config.yaml
color_jitter: 0.2
widths: [64, 128, 256, 256]
optimizer: "soap"
adaptive_grad_clip: 0.1
epochs: 13.9
adamw_weight_decay_other_params: 0.01
Rows from block 6 of a small image deblurring model, named by matrix and row number. Each number is 500 + 40 x the weight over its row's rms, rounded and kept within 0 to 999. All counts start at 0. Numbers have three digits each. After the name is the row's rms in percent of the matrix's.
Before each channel's rows are labels from the 100 images, of 14976, where the channel reaches its highest value: "patch colour" is the nearest of a few named colours to the mean colour under the peak; "strongest on" is what is common among them. Only what is clearly more common there than usual is listed. The data: numbers of one to four digits printed on busy colour backdrops. In brackets: how many of the 100.
# conv: 3x3 conv (model.mid.2.conv.weight, 256x256x3x3, standardized in use, each kernel summed), inputs 172-214

patch colour: black (33)
strongest on: grey ink (34)
conv.200 095:489564452490502580496563494488506508551459487555500529501498484463488540549557401511466498517421475513547549549500502455534543571

patch colour: black (27)
strongest on: sans-serif (87); grey ink (34)
conv.170 096:479468425474530545552588463511459501473508468451556510445514425473519517550439483558547531467534490522547563515464507457497524506

patch colour: black (26)
strongest on: grey ink (29)
conv.0 097:518471466491415454457498525526583508558530516504560525491521503541531501513588506454459460522449466523470500488559525519525551460

patch colour: grey (66)
strongest on: grey ink (28)
conv.78 116:547437460534540502489504504492439541467526518514481509533479523481527483483504500520510451464474484481504525558465575536513440471

patch colour: black (34)
strongest on: grey ink (28)
conv.255 100:478503477499565484468483555449563478516513442538519435551510505431471504504514516487496449491418463508531500465504523496467526489

patch colour: grey (80)
strongest on: white ink (26); black ink (25)
conv.223 100:507509433483505497502488503481527477490457482537491525491478493450492500540452508523459506554518470439416545519472550581567533483

patch colour: grey (63)
strongest on: grey ink (40)
conv.22 086:471431536476571430529533495484512499505473417627444495565530517476544491518406472609422476496546436529480556575460490547518460534

patch colour: black (36)
strongest on: grey ink (26)
conv.26 097:483515552533514561476507492472494464510523521519494520489467494519512540483452463506427528516481469503464457496503445510498523523

patch colour: black (39); white (33)
strongest on: length: one (57); grey ink (28)
conv.177 112:490515516516514522473610470491481459586520469531507511504483487442477477488543538439464529544458520490506449514494531398469507538

patch colour: grey (62)
strongest on: grey ink (29)
conv.236 110:514529511493454457518516454496569477478515442539476523479542572466505508553491428555463418493529450510477547508434486529538530448

patch colour: grey (60)
strongest on: grey ink (29)
conv.60 104:521439498571495455530516483559466547459487525519486498492582481485526505518519459480446441468469485515544498569452525505520498503

patch colour: grey (68)
strongest on: white ink (35)
conv.188 091:512497519531509493536509496485482454439520524524546495529405536509486536498423508518448495454496496454508536494450390469539594485

patch colour: black (40)
strongest on: grey ink (25)
conv.183 111:470509465499485485520535466433399486536506442532538523562441528519437511591522548515516517513503550475562558498471487506475504507